From a checkpoint of a small CTC audio transcriber: 78125 training examples.
Rows from block 5 of a small CTC audio transcriber, named by matrix and row number. Rows with one number belong to one neuron. Each number is 500 + 25 x the weight over its row's rms, rounded and kept within 0 to 999. All counts start at 0. Numbers have three digits each. After the name is the row's rms in percent of the matrix's.
After each neuron's rows are labels from the 100 clips, of 14976, where the neuron reaches its largest size: "top examples" is what is common among them. Only what is clearly more common there than usual is listed. The data: single English nouns, adjectives and verbs, spoken by a formant synthesiser in many voices.
# gate: second MLP gate (model.blocks.5.mlp.gate.weight, 320x160), inputs 0-39
# fc1: second MLP up (model.blocks.5.mlp.fc1.weight, 320x160), inputs 0-39
# fc2: second MLP down (model.blocks.5.mlp.fc2.weight, 160x320, transposed), outputs 0-39

gate.261 102:496512506532516521509478472543463522533521521479503522491517483532484467520490484529473491505496494519492499506483544488
fc1.261 095:450496539500515498489462506534509509524507538496539509530525517486494517481521513533496450472495529530489483521500529503
fc2.261 087:500565476468493495449536486496476538506495495493518468483503552529510510493440518481496511455484498477492493510493535494
top examples: /w/; /i/; word: waits; word: wheel

gate.70 083:438487459512463506456492510503456490478505446527516531500528442469486452518509501472493487510494519487467519475529533492
fc1.70 066:558503480506492462476533468506463555526481512532516448522461523504488515477487493500496487515526488489516492514514492478
fc2.70 066:511474483468504470472502489536476533514471491504532514520494485481501519550496493529494445469508533503524487493509483470
top examples: /w/; /ɔ/; /ɹ/; /m/

gate.215 126:485492490492526517512474486495481488515522484485444488556512487510502454500472501493525523499471473508508535516523467490
fc1.215 125:475516472504458501482516508487502499494450517527540515443494469498513557500516463514482432514520519507500462508503534520
fc2.215 141:461499547458475466514483526525499487504552505460549493431540480541473514483499489539453499506496460490500503464521511491
top examples: /g/; /k/; /d/; /ɔ/

gate.170 105:512457489456477492501531493482496519541563492503516491503531523517463498516518494507483474498530485555515530564494459505
fc1.170 105:505511520503504544479491489527498492493459518491481481469520488498530498465477523450497503499471518480478504421518533507
fc2.170 109:523489520496480495513516491507538521513513514493496529525491441491483498444494520489428489512518505511505540512491493498
top examples: /ɹ/; /t/; word: dropped; word: train

gate.140 091:499478506533534493533490459516512488490499480506508477481535509469508476503474512499497533519514498445551537521504482521
fc1.140 088:515498501445483473487483526497509532481472541479475499520468452508487507487495506521475482509525453524486460497454461476
fc2.140 076:468489516519492508506495494524488537492500481495538515560545503477512519488514459528469510497498520483494516464506496541
top examples: /d/; /n/; /z/; /i/

gate.259 095:434486493526509553495498481510460514475510509531494448506512451516541504578494469526561501498488518491500466468516475487
fc1.259 096:494466533472523434499533509433516508468507435493511495502504486492479532536501480530486495501494511537506533484506519541
fc2.259 100:477509483455503516500500507473492490496521489499506501463502464525536477514460513495503473499479476504455510475485459507
top examples: /w/; /t/; /s/; /eɪ/

gate.209 126:473494488476540470538535478478468473461493499481463517507525497486463503510498498538485501487513479477468531509490532508
fc1.209 131:523481513489495501534545497474482505445518474527452511520522483515458477513483510509470513521492497503547534487501520511
fc2.209 150:481454486496521529502519473483450537523450508523444493532484500501480509545455529503486520475455456514518509506536520484
top examples: /k/; /l/; /u/; /s/

gate.153 092:508462515483525510511484472516481479504477471463505500499503450492516504547509487527504504495494471482530515479438489485
fc1.153 090:523509495449496521491498459531485466513515488457478474474530459546548497497539497505498511487490487525513465485465456514
fc2.153 089:512515530475440495507494556513517512469493524496482484477456541517502530471525491479494471492504530470520507489488510467
top examples: /t/; /s/; word: sister; word: stayed

gate.227 100:507464487496531514505492512493453545488489498520481510504524497499497457501476509492498507472516503506488471499502513496
fc1.227 102:538500526467531517543496524520528514500533500532471459522514503484469538487512478524518530513526472491515514514461527495
fc2.227 101:535544499504498509465482499468511466522502517522510522462483532467512479498458527490476492516479487498521527463500454470
top examples: /ɑ/; /ɹ/; /d/; /p/

gate.258 078:471530522519508501542500519512545495474538495527523502484496524517544483494495487493496515497515511506515492524526455464
fc1.258 069:498479486506487465528518504492496505530521509539548509489546490534556501499465428469484456502488515515513469499519481470
fc2.258 069:480480514489517476476486519462508492504516502527484480464487564500514497489532577493479525527524476486508536535535570540
top examples: word: painted; /ʒ/; /j/; word: usual

gate.138 124:452502482481509516491484492523548463472535525460511524529482498513484455502524491503486413485474498508518476498473559487
fc1.138 136:416521487450504503495515501505552488494509495456537520502492548533494473498505500468474483501486510489541487523495525512
fc2.138 134:446517531474497510476501512489549515486460453540500544490496494463465500500491515507487501497480466452510471474542481497
top examples: /d/; /h/; word: hid; word: bird

gate.310 082:514520497502487507478482477523486485505498508487516505572499510515526506533477473500449445519491454476489517495503527496
fc1.310 080:484511490495499481465510471502484510474503496491500485453485500480499518511507500462530526486485544539516525524518518515
fc2.310 092:465483500510506460444508499515514482467498523517498430498471461516487555481491494485500458462538491496509509527495490517
top examples: /g/; /b/; /ɪ/; word: big

gate.126 107:472463516477517534497472503487469513532474485472539464496479480522464512476494492472499528530468502526511460486488541524
fc1.126 123:498479546531481546467497522485468505464471507492518507487465473493500499466516477494469530515512491479513451505517518566
fc2.126 130:487503547488501493517455542486483504462510540532504496527513515507457482466487522524511488500476533474471499476448490486
top examples: /g/; /ɝ/; word: girl; word: garden

gate.312 125:525456494536476494522509518480509475526548532492526444518536520494460477544457555527495519460511512527523523534465498550
fc1.312 125:522547504513491512482489514534515524482453515529504497541498494521494512490505481484502509500494503496514516504499557482
fc2.312 130:525512478468479479470477520516516494487487514470502506564498447438479527483517496501497495540475518538523466515476491479
top examples: /eɪ/; /n/; /ɹ/; /t/

gate.271 092:516508549499508536504503525506490480477493525494485520471443516507521528506457485521502451483500495517520492467447563470
fc1.271 083:472485507504428486502523481501528533532468493454530492524467498502521507477493481499515511536512508504514497480517500470
fc2.271 090:501505503563509483494525497536479544504517479496554503477533488480527515549471408469536478538483495496476477505471512509
top examples: /p/; /θ/; /æ/; word: path

gate.116 098:470521515499502522499497482508508545459486489514531506484557487476552489517488495511456481500469501542480478516544466485
fc1.116 096:494497481467503500484496527495470425548531525517461488471481486474468470502491488515507500448501534541512525456454497523
fc2.116 109:478508504492503494490520506502506499557487479452513489427536496524481561464525507481480518526489456477482486493463498514
top examples: /eɪ/; /t/; word: stayed; word: table

gate.309 086:475531533462494522494480465495484526510491509500514511490484497507478538464540504515446486528497473515536443508464516463
fc1.309 076:498556473504511479515495516461479480523498475493559523513503469484465484491497542508502521464542529483473517523474503450
fc2.309 076:548559489492511526510493517547473523513506505488460499528516453458442494497504466524504504490469529474537522474531480494
top examples: /ɛ/; /d/; /i/; word: red

gate.114 067:499466424506471516511536493521490462506498504505509542532513507553492515517493489519519490494500506532461508505501483497
fc1.114 069:525525497516489481535475466480525493525508488501500487490498504507478481494445480480453507500471489487460476516483483492
fc2.114 067:512498498459472465522490508518538509501498521518468505506448468524504499505517442496499505507475501481507522518527531448
top examples: /l/; /s/; /ɔ/; /m/

gate.10 095:479480544467537484494464494544510505495485440457470490486505527495551486509513455505483454494503542510515508510541507486
fc1.10 086:514512506488494491493476457461506464525489484499503547548482493542507518528487507450503508488515471527497486475454476500
fc2.10 086:502470497496529523469541465472534497500496511512468493525540491499508450513462498477507492485502515509540510523497477498
top examples: /oʊ/; /j/; /ɛ/; word: yellow

gate.208 120:479471513488497513497464516455519484497520497504465536550545504500466482460490468513499474570471526520466490518490482528
fc1.208 116:468466480482521519497464542522544537498498509497480480501476555496532475530520494516481509487542529425497495443521502536
fc2.208 110:527473463501473493487453542474520493541480530490495506515485534498472519506503494458539522471507539486475543496499500482
top examples: /eɪ/; /t/; /s/; /w/

gate.186 088:502549481488516493504464521477487543521525544522520501507476469475513489491502489490498529508496507527475513484477509528
fc1.186 100:546480502532477520495513538537530493508503472500463488507543525446471478509491528509476520502507497480516483517479528440
fc2.186 091:494516474525486481478478537498506511498534492431490566512545515535491473475481500534503533492478486519518507466487535506
top examples: /i/; /v/; word: key; word: heavy

gate.93 078:517518500466499503512547517524498527507488500502426499542535491507498483511473486484483523502496489500508520530495485478
fc1.93 068:473504466497469469516482492490499512488534473498483493451521513514518480467545558514491513496521536462535518494492513459
fc2.93 069:481560507543487491470513443472524534490528525533488487475527495519532461491551523479486492506503484462538472517477510500
top examples: /k/; /ɔɪ/; word: coin; word: car

gate.142 136:530502551476505505501512488491511548525481494495507484502490494516530522540533482470514499530494517503524515484523478522
fc1.142 139:512483492505479490510513436486529533542504516495512497504464500526520523491551492500486500523472492537523487490504511491
fc2.142 143:460510458484489485490539507488453487484500468471495553481464506523500506468501496491501521457504528523503530485541508512
top examples: /l/; /k/; /ɑ/; word: clock

gate.26 104:507508475498502482450556507522515509483523471502544532515482484525507463489480479508488499490494503538510458485542518479
fc1.26 095:472509468476492457465527510491495488486503489496547493510464516505514474471478490486503509484519505488518488500485520433
fc2.26 105:498500494509490491485529531468526474574498488506503506485505491471481513499450493492501490507508467530536500504534457503
top examples: /i/; /k/; word: key

gate.154 089:496436498527519538516483532521490504481491482524524511505510450460440479524495514491558531482504477457498533461502475498
fc1.154 087:498534505515507476454460516498520507518506514474517474496452519503537473488474553501484471442479498503514500483492457495
fc2.154 081:485509519526450506509449472546512501505502547482510497505510471520502532460523503549506532479515494510530499528497505517
top examples: /ʊ/; /ʃ/; word: pushed; word: round

gate.124 110:466535544493504486514486503501505549484525519501482517510519492550501466462485463530466448505517480530530473497503483463
fc1.124 118:526501457468509563463511504472532481514521517532513544485463485491513514475503496454536537532447524503478536486505507516
fc2.124 125:499512535516495519514474462477523525496507437497524453507487479495497466472435496469484510515510491499513453512494485453
top examples: /d/; /oʊ/; /l/; muffled (low-pass)

gate.27 131:501455461501514518498527491451510493549504497486508498521488472491478490514548488525450513500515494512505504509545479481
fc1.27 132:477509461484506516489481517468525544559456513522509544487451466509518504472517480523553489499505470489457507515523473438
fc2.27 126:506504498443515478487482519485464474532526482532512551505512478465483511480553505526527473516518476492490462476533495511
top examples: /ɪ/; /ɹ/; /ŋ/; word: ring

gate.143 104:513515519521515465520530478545485491519410499525476462526517514509511477504511509528450466521489504509500502487513525528
fc1.143 106:475510486494493495518479495529509493490550465491520493508490489498522511496458496482504523520526485542524504484518520493
fc2.143 101:509468490493481553504477514504473465499495502481504530488490481518513455542492460491519466490486526533490484499500508544
top examples: /p/; /t/; /l/; /ɛ/

gate.200 114:481489494522525507521525501484526531506464513485532460478499487553533507530474463499494497511517520495511485489523535452
fc1.200 116:477517456537498487478477497478479528478479502502503464505507474545492491539518524519488508535490521490523497460478471499
fc2.200 108:452484471472497489516503515513478455533522497495552487522460536539460534480530542517532456500511516528490518513534501532
top examples: /l/; /u/; word: girl; word: school

gate.290 093:482470485539486504498485522502482471522510493488515500433481516508469516493527494533473471458491534472526487517517478481
fc1.290 090:494478512480497507524476484488502536471500533489470485534496500523493486475488494494477506491498475549531481514477499521
fc2.290 098:506506502480506534498479491506497503465502517533465535440491476513496479483502569490481516471562514533515493499486520510
top examples: /u/; /n/; word: new

gate.168 088:476451473524498515510483525494465474504477507560499523507509516471489489483557484533539507547507471501484510523546520506
fc1.168 082:490495488478491514478519467476506484526489519501475508535460501489513478499522483529514504528408465523489478511487530482
fc2.168 088:522508523467491483481487512518507537512516457479518515470484508475526522474511511550525492467517420465468498522512543512
top examples: /ɪ/; /eɪ/; /t/; /w/

gate.24 116:554516486509494527516531463534519525499475499479500487527502524477532489528521469495463487506464513528509523498510507526
fc1.24 117:490459538473495471514476525481476493480530490482498503487502471507483487510450556512534492504522501474500489514490496471
fc2.24 123:477494510504463521468465504491519457475493512480497552500494481510569509478538463510521495511438500515482475495461517504
top examples: /k/; /ə/; /m/; /ɑ/

gate.74 097:495518489497528503465487521524496502497494503496530497493487496490473486504474496515503452455549478486505489470500471498
fc1.74 104:563516474530482492508479504447479517484478546517501520490493489509547517526486501503533533476504458468529511509503471486
fc2.74 119:482442499470462523518499522500476485491506506491499515474514516523491509524498532466507535526483546495490474496479479534
top examples: /p/; word: painted; word: pushed; word: picture

gate.163 098:532528494488488492497457468501505458531490516502502506493519451510461512502485485513486517540498500539507486489485523506
fc1.163 097:478524482489467509499491513439512489481513488476497466508514486515463473465454506488503534457527514467478492491453478532
fc2.163 103:473531498479518492518499521502499536526530489485504522566540499488487501489503496514480512525504531546471527542550517493
top examples: /d/; /ɹ/; /ɛ/; word: red

gate.256 086:516500516517558493474503473494466488494479512543516509513506496500495512514468487473499496490504494481531508522517472494
fc1.256 084:495486515503433510480509506505528525492448500537465501451519498492499511457491531533501553535483487494467494493464533479
fc2.256 077:512493503480513493532511500509521525521492493521452495440506486531523532444519489502505504484542526451488496491535545469
top examples: /ɪ/; /g/; word: big; word: picture

gate.75 127:480493526487522515498504534495506492484475460458483532503517516529490486502530509464505483538508483470504505463480498527
fc1.75 127:557538496502493498525502484502471498456492501486511457508500495469491491497494508524486506470493510494548488526507502484
fc2.75 130:480504486571497459518527512463474505496525540532505540473480513495494524530522515526475481506519495489496504553473498508
top examples: /s/; /n/; /w/; /ɑ/

gate.268 084:478471495503536520516514486477477451500538454490494525492509488477471482507509488523509472491487518467474518527482488531
fc1.268 066:507505490511499504543495495518506474457488552468518532467532525508479516495456517466482514555488495522519501517502529494
fc2.268 057:497504462572496523507520495509483465472506481485506513501520509493431462492484499460480533468497528479447501557496473465
top examples: /p/; /ʃ/; /ʌ/; word: cup

gate.125 095:504527479535517510486455430531516462478497491513490562462532484504489532500537474481507486497497511492449498467473522518
fc1.125 100:558477495555526491517490450487476473491476534511513506513505464519489522486554469490520506491509498504444489484492488485
fc2.125 095:505478489501474522549510513523518506537522486459460457511507540503496507513498535492501512479494522476499503534491473484
top examples: /oʊ/; /b/; /t/; word: boat

gate.8 102:524534473542522474499524521502497478477543460503522494480542515478491464529505497574565533485499512512493526476477469499
fc1.8 099:467494506472499506503475514522500472545490473477511512470482505480540541483535522437441491494503519487521461545524508502
fc2.8 107:555504470500513481518510484513512505469502495478475507506523454542524480486466547447483488502493501501455490500483501514
top examples: /eɪ/; /s/; /ə/; /ʃ/

gate.253 098:476489460464507489561494467492505528504533488456536522480567511505501453488462477468488481512493515543486457516487475512
fc1.253 102:499455537469521502538486501518477490507522506451522535476503502490489490488451490472502461501479486570508549498515515506
fc2.253 106:471484512513530515528552503484471496504492460512510439475490479493476491506487478462463529479482502507490508527486483505
top examples: /eɪ/; /t/; /ə/; /b/

gate.217 088:498559504525498485490489511500482530548524460456469492506484537484498453519490480486458530492494521486468507492487467501
fc1.217 090:522547488530491516504460506494516500531541471489482516488491571473499478526504480489459534542498496500494509484498484510
fc2.217 090:523548507486528470463480512458526488536480451515487493531485516474551490497530473517506513490484551509544488497521534515
top examples: /g/; /b/; /ɪ/; word: big

gate.251 119:530531503522548490528496473520525486499498480431503471519520544489521504510522520528468524529486472523532479558508449477
fc1.251 141:506466544495492496498503521475519484514447492501485501469509510548512503527518472497525473466541484498494522490499559522
fc2.251 134:508479478479489494520476534542449526471495516495533470463502458506509507505466491515468523489538436513471529522507524511
top examples: /ɪ/; /g/; /b/; word: big

gate.113 077:474443415495481547461507484538522466488510521498482558495479521492478483508535501517494506511510487508496494496489526504
fc1.113 081:487474464483464501509493530496497511516517520510510502457453486523521498510498504541500515475494469494509545516540502507
fc2.113 075:520476507500493483511480517460501438501509468490554500505493473497499519508505424499475513492479497498486485488471491503
top examples: /n/; /w/; /ɪ/; /oʊ/

gate.191 095:485506520477485499523514491509569485491507542507483547457492488496508493522476480495478478542529503467560477521504543519
fc1.191 096:516504558526500492468467496476525480505446468510533495454526519485499543482525495507507523518523490489465490501534497481
fc2.191 091:481491477515480483525507513534541486488497486578486452467485477523497503522510518508474530553527524499500481518477521444
top examples: /n/; /ʃ/; word: station; word: cleaned

gate.169 088:468516494545478520498491448491493499502514470518494463502493504470497521523544541504513503508580456505520523516475531456
fc1.169 080:508494489459502432494534550508540497475465565464527492500490492494533461492454500489529542506479519498501493469503469467
fc2.169 081:505486473488504497510502530516482513552530496500436500521512509500483527451495482519487497516507486482536525486493494506
top examples: /n/; /u/; word: new

gate.151 094:504439530491564503509544477513457526509481546502492512489486489554484446523514478546507479453514504536491504507520511525
fc1.151 106:461480530494548504498509488510490555554460482472480510478509474544473483465489464496475504480489524511507523473552543530
fc2.151 104:537506475523505503492523491483506520484524504461482537496511505500489507484490481488500497491488493474477559504514470490
top examples: /t/; /s/; /ɝ/; /ɪ/

gate.42 099:480511534472533524520471505501493495504514497537514469462495499463522459516481469513521559498503494520506505459501468518
fc1.42 099:456508437504512482476521493483512487508502498502513513533487516549503469527515530466486472500512552481519519516490488509
fc2.42 095:522511514478523506499526487500450500535546458478520505473465505513509513500498474493510510528525535487503518504495477513
top examples: /ɛ/; /v/; /i/; /h/

gate.237 096:512512511476485526502526473538504503530492501467499493475546519488490539514479492514493499512503520488493475491490486484
fc1.237 089:527480507502550522486503522478489494467522476518527491489516472521482482481490482480494534535504505506471534481530505516
fc2.237 089:509491516464504549561475463485520525460490490496541450481483475535481513509470486436454490474511507471484474497502478466
top examples: /p/; /ɝ/; /ʊ/

gate.32 100:499486505500505525468504510489509485517514489486492517508502523487503456468498521509473497478547525505540523534511453516
fc1.32 105:475503481513499525527499516509458525498510513499477434472491553484470485480513521526510503458531504507518538502460481504
fc2.32 118:490523461502445518513460513513538563497475511468534474499495503526509492519457492488519495551461518506470548546502507468
top examples: /d/; /z/; word: garden; word: holds

gate.175 121:487490528489508495502528504448496469461498508524520486496499477518558479487495471517545509499454473472512499508506482439
fc1.175 116:495476477477492496496480510508485497513533498454466515522501522482477557495512476500485497514475546495483539524495481476
fc2.175 126:485525506507511504457457444443525506504470466466487500505529513535502509482534494502484495545527525548498493486470491526
top examples: /ɛ/; /f/; /n/; /d/

gate.65 079:492501519499539450477514559493487512527516520471501510536500475500447504549486503498465465544514414514523523554508520500
fc1.65 073:459537528476512459528476507482485468495526484542522506495490498500506460547510502532507514541501503472497509518525504446
fc2.65 069:482506505490508500503483542513524467546542518485500458539530496537499477482469503485511492465539500474524450494489525472
top examples: /æ/; /n/; /ɹ/; word: ran

gate.213 074:494533500479527494475467453497503482540471528517510479503506472483462454538511470495498465509489494511475509493472495500
fc1.213 076:479483497509505499476458460516486450540481513459504480513568502506511477511498436476488511502456520528428478500529499517
fc2.213 075:507529505523479549497466509468463495529493522491491518496495480498495498518500460507485500520512481493463497481511525500
top examples: /ɹ/; /n/; /ɛ/; /f/

gate.221 084:494487499491510468495516483501494516473490499498490531513526472543508492547531503519526513507483525522584490478525506515
fc1.221 078:525500520460482451475523490471485517484488518492479574496563461524485474487514485473484480498503513498514472462534487482
fc2.221 086:449505527536502474502506478519539483474485542472478475446530472477467525462521514528434468490516485526492458514501497492
top examples: /ɑ/; /m/; /f/; /ɝ/

gate.78 137:462518512530557501451449520478495501474501487510476500511506496465540467519498477501485486534531529448496503485499502510
fc1.78 142:534489493478442515538522475515518495529479536502509495480483489560453526478502510504494524430499475533504491508470501501
fc2.78 137:468494468467485520441472514517499518517505492530521497499462465564485468535499520516544495470515506468524483493488534514
top examples: /s/; /eɪ/; /u/; /w/

gate.83 082:495506519510516498503473518516503498443514523491484502504552504488519483499490472510498503447532492517505516484519512477
fc1.83 078:519572512494492511503491439528468486496502494477498503484539500516456485549502517483460517482496527531476488475550509515
fc2.83 078:497524499550501537548509491518522527466502508479544513524503474482470495489503521489502489522497486465470490515507516501
top examples: /ə/; /p/; word: apple; word: market

gate.145 137:511518493487497502478519505471487479541515537514488516480512488515455502496518486520459528533543475496499461512503476485
fc1.145 141:506490540516516465498513528476479486491511463489513505503510509499492478511444499491518481498452475482472520504516513490
fc2.145 147:520516538510513473493498499476510477481482468475524484552514512507515456520463511486462493509474502509493489540493472492
top examples: /ɹ/; /ɪ/; /eɪ/; /n/

gate.150 092:522498476488546542541497481499482466496553479518497524530501466518515484512459515472474506541476497498528505569527488501
fc1.150 083:465457492520446512502504486510535498447471524460531511477528471539508508508519512524540543537500471524479465512565516529
fc2.150 091:469469523512555486523508431517501515542491503461511504459517520529512491496556481563492530478490463538520524509490550481
top examples: /g/; /ɪ/; /b/; word: big

gate.9 145:494552540467476492492513492512504537514483510487519504512494474508546496489526484536460485485509507513500517496477481473
fc1.9 149:525469461515506533523499516496511480468522528518477516486499510504481514525502482470525481488560507473481485512536545506
fc2.9 131:456502524473541511497555494559481538530476499554501511518543482509478511496478530489463531537502515496530516456515487473
top examples: /ɛ/; /ɝ/; word: letter; word: red

gate.59 087:506504504516541489518526522439516515510518501505524525510545467469490529503479499462522512461546512523493503515484513494
fc1.59 079:496491509510435505474477511489502517508460487496471519528492479521518513466536485481518496467507453517504514524521509497
fc2.59 082:487496494468496496524516487491430476527481506425473502473500475511514501506475484478475491482502496482472484479536528472
top examples: /w/; /t/; /tʃ/; /ɑ/

gate.272 082:482484492550480478491461505509447498529490511518578524520472492529489512517483494492543503498503501474509543497470495498
fc1.272 076:501457505472510511499467496471467451496490527522500457506507510484534505476513478498519528473519513570491491465549473520
fc2.272 067:475497492480548516462481508511506451489497487525496518521498485508536503476503498518480499511483496488539510481484496520
top examples: /w/; /s/; word: wants; word: waits

gate.192 081:498509503477503485451506501515498504511550495529487462486470468467499521526493508500503459553491474511506512537486534463
fc1.192 085:511513484508477517522495473517470527486467504457512491516546501487484515497502498487464501490461508496472521499527515518
fc2.192 078:497512476506454553487487502497525509525536489472547503526515493511502498513486481521502520493476476480542463483525521493
top examples: /æ/

gate.118 119:514488517519485497522477486530525512504503530529526517499523507450535495467483482514491547517561496462512492506499485505
fc1.118 118:476538476489525494457467476495493481530468464482490495503495480516446497502504489486500485514436497499464492495478517519
fc2.118 118:526513528486511541528515530486431517483506542499500521499508473511496501502473470454517482510507469459502457480509496519
top examples: /ə/; /ʒ/; /j/; /u/

gate.80 103:484559493507512526476518532470537524481483500463546483493448525493511507538516469490492499500472531462469489519499485456
fc1.80 107:538484517524552491518508518473487477502468494489553449514487489501521520524503470503483502499527534500495459480461518496
fc2.80 105:528537534494492514498467510479503493503501484437541526474470513492506520479506458484508528484468535481523492493493494509
top examples: /u/; /ʃ/; word: shoe; /f/

gate.25 119:547492480548502438470521538498471517506488499479525536552531533487531536495564504511485496516528508515510512534482483509
fc1.25 117:509493512525482430483521558519488510493507512505522530543508524515530508498556515522475503500518491520522497530471505502
fc2.25 125:485465542503509520486482534506500426487470504536471514503484492461473477488475508517498499454524511467476508458524483499
top examples: /l/; /s/; /d/; /oʊ/

gate.279 105:526449501527492511507520493466498467475532492521477500519480498511488501547480487482467539506513457479529522464516509491
fc1.279 107:545518520508483462475501546494483532504485532536487472482501465508495507474543496482460475539497509488481488477485503491
fc2.279 113:503485484497516515467485540496538476511512458450499487521534497428505507493494479469505499490486507461508469484470479464
top examples: /k/; /l/; /u/; /s/

gate.34 100:460501527463521458462520523464474492461479482487495490500480507485487514502545489522448516448512510530502498497507525559
fc1.34 107:529468487491470473506548533499497500488526491526510463535505505472485532498507498531498497514489504488476529564492467519
fc2.34 120:494521519502556519543487456494463485486482522521459480512538549498519499532481506464478526508488499567486523490528512523
top examples: /ə/; word: phone; /ʒ/; word: usual

gate.181 113:509537510497527509474451491507491479483462530516490512484509481522483499477473510517485475511515485520515508544490494479
fc1.181 111:509468514508516472474532517521523530505532521466523444528498508509541488484499486502483519504455469488524538498546523499
fc2.181 118:459489462476489505533482499490493468521501514475491534535509462508456496499514547497520467509530534509478481525525511486
top examples: /w/; /i/; /l/; word: wheel

gate.165 107:516469520476520523498495526515534540515462480500512484520551518507487480477543479475489495528505536474468514483516526498
fc1.165 107:517516509538508483511514481502471464511538513509505504484467497487513521527443508542517505461504502493540489545489482488
fc2.165 115:480518462522486520521471514478517477493492522473511492504516493480519539482510473504464459543511531523489486500440465510
top examples: /s/; /t/; /n/; /w/

gate.97 079:548485527518493477511472522513499482482555471518524547510525509516501488453507452555480516531508488511513488518499531490
fc1.97 071:505463487467465491555503501520480467498509531477465476461506491528507518543505479494528485494512513507509502464514492493
fc2.97 066:490538495509454522504545529505485542494468528506552508519503507509509462547464563501528483497486519508488480512497519441
top examples: /p/; /ʊ/; word: pushed; word: laughed

gate.210 082:487539476480532514491504528481525553452525491494490527507498472522528518510485539511462558486522540536486531549476505474
fc1.210 074:531498531484532494547511466472503458445503498522435505465510467475500487512497484509512482467483491497536496491506507511
fc2.210 071:492507500504475498518513458502490529517465512560515467508494531474519512473470495428528508520491486549478511477522485513
top examples: /k/; /l/; /i/; word: cleaned

gate.300 088:509425468481501516481494498502485493505501482485498512546517479529471466474473473497508506497456479556500473502479496476
fc1.300 077:503473502477496515510511501486485462480538477488477516544531532509468445558507477506509488480483533552518471485552502497
fc2.300 090:501531518470507447506465506465462528510557544500506481524477490524494543523514524480506440513494515461478527497500527528
top examples: /n/; /d/; /k/; /i/

gate.122 077:483507489512525480504469487461535494501523524482524525469459524501485503505494497505507490487537488497464495471477473481
fc1.122 064:501509473540514553451495528504479497514495483511523512523501489520478506477535432507518536510512515517506484462544498454
fc2.122 059:518487463499485516496468508529524505484479510491511513493484467511524546462484451474511477463479492518514513520500505514
top examples: /s/; /t/; /ɝ/; /ɪ/

gate.203 111:502561501455516485486538477508446472499505457481528514491534529509468488515469456509549522467520487493424473518511507541
fc1.203 113:495479494495511491509466470514541482467490503503524528516530523508490485505529481473490463491513483502484453505483509482
fc2.203 111:491491542433478483481504485510478510503482523539469545559510494494492524495498507523461469484493489488510471483511520534
top examples: /k/; /ɑ/; word: clock; word: works

gate.120 090:487470509527505466511515492522493508485497481490497478480519517512490509507510465485466477490556521487507500511530484501
fc1.120 085:489485490521534475489512481502502471568517546496496478510459465513510465512517522525468463491527542511491521485497491533
fc2.120 079:501476517518504515522510549491489566564535482480489504520512483494490491489512491476490536505525478480468486513560476492
top examples: /ʊ/; /k/; word: took; word: good

gate.94 087:496511516484523530485476473442483520474484511498513495490495484497486484520529501487505546511547492481471456549522507554
fc1.94 080:468515531528527534489481452571545472528505489484549525501482512516523494496501466502477527489519486496484466503484472521
fc2.94 071:510489501452501509489508496528471469535510456507538540501510460465530487507516459500531468503464485523480491510515475518
top examples: /l/; /æ/; /w/; /m/

gate.242 092:519481513463559461523507513465493549490524474508471518455467511480482529504505507507513469542502529477527519483504499470
fc1.242 096:494498519465507491514524510465483530501534479527447519493446497504480480508498510532453460516495481495528526494532505479
fc2.242 102:533460503498505526444496545475543508508532518496464522536445494488515518492518467535508485469525480513516518505455509475
top examples: /s/; /eɪ/; /n/; /dʒ/